A small spectrogram enhancement model, trained from scratch.
Data: trained on strings of digits, spoken by a formant synthesiser in many voices, 39062 training examples, 30.5 epochs.
Rows from block 14, named by matrix and row number. Rows with one number belong to one channel. Each number is 500 + 50 x the weight over its row's rms, rounded and kept within 0 to 999. All counts start at 0. Numbers have three digits each. After the name is the row's rms in percent of the matrix's.
# convs0: first 3x3 conv (model.decb.0.1.convs.0.weight, 96x96x3x3), inputs 80-95, a 3x3 kernel for each
# convs1: second 3x3 conv (model.decb.0.1.convs.1.weight, 96x96x3x3, transposed), outputs 80-95, a 3x3 kernel for each
convs0.2 086:545621580454476395430354423608584514478478426447422410620643583552566535428435474518605553496492480473439409560509543448461450481398429495562567502490533534556490629620542430434511525563553439469526415438480492502532545558624582574522500543496532514489522534475545514545465404479483471502542480505504447465466469470520453458513516484537491437450452487433527530500542507475497396499468483544533549555521540384518488435466463559538522
convs1.2 075:549545498484437416488443402502489484459403401510472470528527544446442434383397402518511473446433438471477512573506444604589522471455417521509511492484446466466460482477474478478483514585517466487518596637646509549572519518553525467529463444437473450474468470512502472489444487542428439494508533574560415459596532582626606656396393498543441489531511454500505556483468544531484489506500527511535542496502520367443475531552553640586551
convs0.3 085:499514502359449511371497507464457535432503490508437487502524466468407399542489512564529493502520542401439467456476485410468528424439511566534555515529560550426513475491519640588554620533568524455463485497492518567544526543566547502581474462505460473604438494563446552600473427519552472497499489517507579554562553522507463457491502526501506514556541566485497514548494491589492434546480464555475499549490506443494453443470394510526501
convs1.3 112:509519515523511517517511525537532531535524517522522511459449447469459469465458458427438450441438440431439437467468478486482491473476484484483477489478485494503481505487495501502499473468466496491491487487488512512514442457460448455460458465456483491494472482471481484467549545544515509498553551549459468445470495466499525498476490482492488497480502495425431440408416424416418433470484485475475485479479488545537532520524516557564552
convs0.4 096:516467530536491533607535537489368397544523504552583487490458543380334422509575478479464439506465473627543471475491460459436501485465493502423376450459434482513549504523490527554485518491459475515445505492517456453464538509614532507510560655614518597537464501527503494488534569519444456415420545481583550501564582528500552536596677494544591576553536699512451481496450394453490489492560580416525525469494539501513481506426483522464475
convs1.4 091:557563577566538524610563531534489489551486489551520497440473466506494503573569570482539523536555545515476510422405402537504494488566471442475491481500508512534553330368432425413426496492517548517536453451477388397418458463488416470514494571596489449475485491493463487472577636546467529557446400518504589612454471539407385370386330370369438447451523557566513459453458441467457467473486466492514511477493512658499509539477559470387530
convs0.5 077:479409458515571565462534569418353365499499531571599543396370465471467497483476414507490425571521527646549531443460483455562528562619523417455393502528504517557529449416428456502585443494480525556406570516419494485493538430506511482467485486510486462506495464540519538545459497539492477470474575521552580566499589562498532562402423461471445503441419534528456464584477509565507612463571547478496519433532461591596511530541535530486441
convs1.5 074:496523508525567551534569547501518490526522493510498470447483473512585527532570520497558464542578496499477402469629537434506484519477443453463441519547498505514505451489525428473455485474471535542558394410452423424495512504463504569535502574585453493515479487508471488508660495427595525556364414529454536551420527617438478520543547602540592614493523574503438410521493444470494468497480502489478515496500523569441555484370485443260423
convs0.6 078:569439513521448504404417459520466489579470532543483476544408458565467522498451545457470427565471472542479496453538605441401467419362495536456502550503524508433556545630544579520501580535477522510500506523468543491489549444543517391481455494513467476593461510549482497425621398588565460521419489551519522453490438487490445591533511484556523367394474445502430425566522594508470479460538524463516441460443415487582528517549591443437499
convs1.6 062:520550532544511513571541527539514482490455486553521510508498460455426433480485497523491380551445382560496438466515430545524454430472448467489507469481514480484509484451474460466555434471497463450427501529487367431478408442458470493451519478463493501516502554502569526470642468497559480493524436638446539530456546572621651598400498552493520595498502470428422490501523533511508526468476495481507494480496481536451516489448499381366437
convs0.7 107:486547584480532437462478413501566581483471447429483424533526620432456513592610589562493460443444479378414398536488456636552417580552503543552522470536513394508518482453454462490458423498450537468457598554594523509483410473459516495447519556459478419410509502475554537476438589490471618477502620534569498449541532480466535494481512502536500573480503516418563518489526466534638563476534488454585457563618545534542515601451450563526484
convs1.7 115:519581532473476481455468484513538540526511534557566532513523512475479507484517538523522489476476517472502542572561617482457479488486466513559535427426425473488523488481468504484482510488514474436487549545561483470489569544506526490492461414495506423482564539539481470470431531443443486391606512446575601651472421556320288395541479539547467491537507558519564498530546491449446456474480462482492483468460474480412410578496472680586547
convs0.8 081:473461433506457534537450565463468521524526495483488545549494433525542569427481505431509420504480502473477480557487626471490530401385510478420450472472458518475458577579571632544550535450476523475513517534535422519469509509508460397467528496512430441519461448544444479422473468428522513489463544522436502464461471489416420482422465518507447403535462413525482434551537599434415443495456474494530500444397453529490442521472500449414467
convs1.8 070:507492483520514531570536571541511498480498558528470515551508500525526515514503507479511480515512508481466433509548516461403502508523509466450475497530492497474492533535479460495553483478479454478430472451417398443451426449453476491441488450423518522518543574548544529480536417443555561430379487551447463480485525514581658692584603582561587539553522480468403464561548505541549557466481499494498478485506494517529580500518473360413401
convs0.9 065:501366393495406381465498483417495469479438540484428429487491501537592547509554635390438463553521489584594605492439487464455536552451482502481420463449441508479454428519524484512578449381462539521540522484473538513493534469486479547556471574559544506471419515473443547557561536612480382537587499531449540525457446473445468511478478509515543455492594555527502404401359472464492541582533568509525526566527515485578530464525512452490495
convs1.9 064:528534524559595557600560568545519487532540506545520522461453472515517506469486487420453423445453408505477422453472439553494484537468384449475488508536545497484500493490473362422427412428463536542516483461435402467471446472477485515531571556597472510471476464443509483485527390488638503530514487515457505544539613553373409363344414458408496540482445504482432470497518553498545576456454487484451462480504487582519511557519497535553533
convs0.10 109:518535537567477513377451508619619573490459446476462460552575522493533475480506627493506472481577520416388380547568555505462475479396510589611574550502457497487484535585573493454463485493506514462477467451422532531537558563523454437512468490553474414437537501559496495351504504485469441527456475503499494436488514526455407476551559561483479444455400423445504433457516512408425438466440430530528486580538474353430396488527537435467423
convs1.10 112:531556528506505543522535545535498482454467508536530551544516488438439469470487522544488461501485514552547579570538437534524487499593611510539546459468497506496503521494477485490516429457465455450441560552532445494536462521548564538504497465446484482485497506489492492494513511581504430413499450482500508500467506524595675679478508521505437416485458387493505554567558551507490448450464474493490468472480463399420431559534498550572480
convs0.11 069:515473556522465566580608534517557536414391523506575515504474424494529480573577632484567510454429491517442458517549585491483443479386535460520465521456496451528540431535478573547432578513533447468399436437417559510555469388495490397494486605526547457473411529499565437443538497501512441456524555576542540539488417457511416500557512510460393470500450447478408462418504436479478497523506546544513489505474446380515434528502460434492490
convs1.11 078:548539554483503530494519536512517487431445489561572568511495471511491508580621596622538457498482479486530550589591500496449449442515516477497541411458502471517502526454493513519563491454487505541528564568529416420462509498523549546524516527490485467454497481463471453417491508534582522464568408400575467476470438541449514569464432506475437435538545488514512536574543524501441442488475470531486482453439456459497451466455411466505458
convs0.12 088:457323351546538594553557560421393406566482447577594509446391487512491581468471495431415528584544493641626523493502506488473480496467494419367366473536485478466490486471444521600580539498516468506476477455506487472531525444441508515487498490564455472522523519588488460544516499626454421531445508429518491432531511485560592496502464430517468464519478586490422489413479506497469496501533534557510505401412481500407482519381468473417441
convs1.12 077:485494519497558537527580541487525518475508499505507494454510515561578557543525524473511524481515464468472471483569550442457511474462415433422429484518523461476519561538521433471474499446495543540537457434452455420462501438394487523498455506535473461486467460501477503508551558510537576582422497510422405453475479573456531548606535493522588561464455502473431373530496471491520508518470486519493498484498506627598565525470428413354330
convs0.13 092:478487602476479489467528518598549598440466497462467502568429502542469430512566647567450376537505450417411424585627540595520413559543443425486494451478473484519536570609478514504420578571572496492404472483447500531487579523542483439506469531550511513506528509553579549388501552504508573452440525625545575507479539514470420442567600615530471577563477446475439490449445480500497552496500506502535484504504518541512545644610496549554417
convs1.13 089:567592516505516489493505535536564501498520505572553546505485439449466462518569542498525451488522504549563562437520519457501455411519507526564529458490487542572544393423429483504497521521479448419497521531569393480525535549513578552525517494499465461489511515488472466429589522503548456430530443476623612628432436542366449530455421525495466485513499470573529550608573563482425434436438465487488486424453448475287445533495533528493534
convs0.14 083:424412405514557540432434407362487471469447469448461462493561553479582620481439495493461552487476477596537540542493491504548484473433449460426420461529528568495482552531576553532590528523520521458502494480492501528508470503526550490537520440536468472543424482507438460542492520559461493475519518480499532555486536532508505504540549537482416502405469534440425432485449509424511535452493515462477509466489531553487513544506511501545558
convs1.14 060:485514501477531526460493501490526535568559540567535509487492494533553543511522520441432391431467417433446388519546576405436473493419417485472487499492503504486495503497496481465434510517494513517506422437453461486502495492475468484493473490507447433458459444487437407460594597567491522534411485516379398366464508471434440382564609627530533552507538554508502447492472479426457478491484500472479510468483491541449504544452478576481442
convs0.15 103:498499494549562488484492503539473498519467484572540463486462471586528507439454434471449397549530490491467388576433430550482425523488480514501442470468495420533546477381455500354425412390417578557615514518498487420418496594518498599512472389471543449509529457481519466439449458401485570408470563564444459442459523503524524504390487615425487572472442488565632572526622580553553643497498508498527505436528536553464467592529475609570500
convs1.15 110:524544540477459495456468525492509556460444505464463487531586549505525534470501547438477558489463508495493526516504550473457559558479477521532483487485464464472483577582521493472499510535544536486486553544581550520534636655513534566506491515550506476452512501477581572547462442395478501450393484547466442517564440477527430494681642485572612554464521527471470378551579478535576528479495474531554511544538498433410408502538518520482468
convs0.16 098:443428420551520489574518528416400417540487459568586528388402383572478485602524555494474488539459486670651640511491505505473503533513536518443377583530440525455467442491496496555525560552544544560513514502545384460435494431431493500612421532607440484508552500493496407382566431422410474478383379405420439472516538423510488537581571501522541474449449479449383397492527472479390441491513524468510482471471475491453487530505492434453472
convs1.16 086:553498500557534539590588577575492509513502537567573572448428431433416440483490499482430439544499478490497495550546521480484483432491470522496505506500511526501503477461496446474473460490491434516469485481452448450504448489454461488451515513480446490465475481472508481506527567657442488608411404499421466452510516473540508456501612506441485464412382368421438461530527526480460458461494473486501483442473459577612575521466465463441453
convs0.17 128:525536487490544464397504473517474505524527547464453453471489544490522567434505580464470499494542623424418527544537452497545538456494538562583616537481550489474484591594513526410437470483469539513519548531521539528556463524500454512485475595534539544432585499453572460425486545634448431590472417509561507441507492540517457489645475468629512427587468439443471519499460503467309440516526474526497468506478484466466434493462441501453493
convs1.17 132:458506512514564496566594538510574503502544466520525510522470533476441419446424436503495467481471442493471458493492505557550524491506558444475533450477498488471476554531489502535477438451503466404442524485543450423507404394457463500444517573485490531521481507522507527517454465525463471534570547438516445513483529513633749640423467492472510498521541544440442479527562547552571518532494497487448477481485488527502453579543525400395425
convs0.18 110:431393394542504473652631453514443480487454497611632581414349395526537519579653544509449442545541539590678651505474469484448506540572501387413428478459447472499435465358388544506551404529534508486503475437544489467494425449426504549482552503381480492482527485551488390584380540534488596549540526506531403448498488521516533599497460455526488561490483503453461437416467536482475577550551532521524510440469466517501552504468481378390440
convs1.18 122:476462443435476481482552507495546552410481482495580518508518505472485480497480477485489506492464451489488527492572588493485525476418525528482488476481486456477454534556516458492480563553474532502563564548537514444463562449413496479501504544535514447487491468533481500534516504499550581508558563455524471477465442545374361549571484471468505512472515490531465416581626567506530523492461449564495470490424463557533525507480428417391476
convs0.19 064:545483538460440475526604482568482486493443452595432585639515466606451481583625630495453372533500488571493461564447481551497499531429421401478425514429414510491538581591526534453468506471438462474464443418454437501477547514562503519558529580615510512483549511495439560463527406448475430462527613601461484494406455466457453511597583522447539434443446482526498441451479426411493539547504466477496490449436506546487516516527534432558468
convs1.19 063:535542550483513527549522526517497503461459496565542530482472469453483490493523529508507474518448449516500512510516446582533530465435500503506524454475507469500487427459396474512503477461460475491478543527517386394473461488479485556506500540490492472474493503481518499466525506587516576519466521550490503492538439497481466579418387407462484468435507449494497521545578569487483478466475467491489481473462481454419408503539455527586509
convs0.20 068:501653642527448480485421393558594574460401488493457446566542631564530577534453486542500528453391437397373273598596594654502512616469461453496464498478533514521590563612473536445396511500535515439426512481509502500509471531557527500533501472459542511460516440451543504516510465466428530482479456481566532540552480542543569470543509503454502508479436437503500519390568565494600555512526372570556526579563519477440426543499515581522524
convs1.20 061:548504513493413447489441477523466530528435488575492530504502528438453499470480509475438458461446493508534566527430434460456450421471439515535534466461473476457475475468487518495504548557515457480489545580569517543479541552520512478505449388423451443437510470452479427407420567523417415383540562483487547555547509506434358391506471483505455476508465463510544518531552532503519494440497460447515481451496473454450446520541505574616523
convs0.21 094:429399484516507518462479610409437478478446475603560606402364381478417485484492499421437363575517527578537461525574618380449474530531542529492453515483596483490520498525477468513483544563616509521441441407359479512472496420498494433485437519547468505447452534588380464469659536649446389513494512502423509444493495466517555520490567561388465394458464558481390449543496584489475490507511512467472523449479479454444425522543535402443439
convs1.21 096:543546549507551535538563580518476473449446460526514521472479470467470469566558583535509442565556487494508483600616533534560515469529464451468465445468492506513527472430482441418456481456470516545518500486485432473500444523521492544534516548559434488488460495489464447436752593595610507521455362519447449479421515585536568541435545546427524545444484459459443489513511532465441474481484507535533541490492501571517547458383420451285416
convs0.22 146:375375348524560549548542557426343376549535463535645612449414432505574534453527517490468495494483477498589533562494494526498520528590581447467458529570528478471484420395446493507540503566601535529542492505500457439447459467426509546513473437442437440485612555531502486544429420459521518538476441393455457485538553537522558529384422512473437467547528523446475444535570569511414424469470467524526528465446451508493461528476484530488486
convs1.22 147:439421454467493519524563581497498497463474524546568604488493481477487487484487495453476478494495532475481486620666601496447500466468503493486510493496495463473491491547527464511528502491495545578521499493452515487461499477541512535519481495479467463501523516529497484488526472466527567497462523527455399428519526511486535576682691676543565530453442438461421456572585538532523490510499481536506494456433422596589549563568501460444409
convs0.23 073:490413461522449488596534473512514469531401531603561538487441435515522466609627582387432415509485473570669588578502610538448576565512482459437394446442443459441450546543493559547464474464510583574602457431454521466558556460505538497493496527520403495491549540525545443385578458401377436437420475502554465565526450432520493535599626486498532450475463479514495483489488505488529548527502430448482461354461446536545537556573598416425520
convs1.23 066:530516502503518550544553547521509504406452508488548542469476422413432453453484503499497463495443434484490511530471507564452485433410483523497512482481527481510498471468426409390431482416432546529496605574452461411458468482435476555511547547524514495511513509499510498498453527633484598557561512452565545528569527479464364394458464378474490478442480460445458445540567508492478453465473473536491461514475459523519477495537391524588610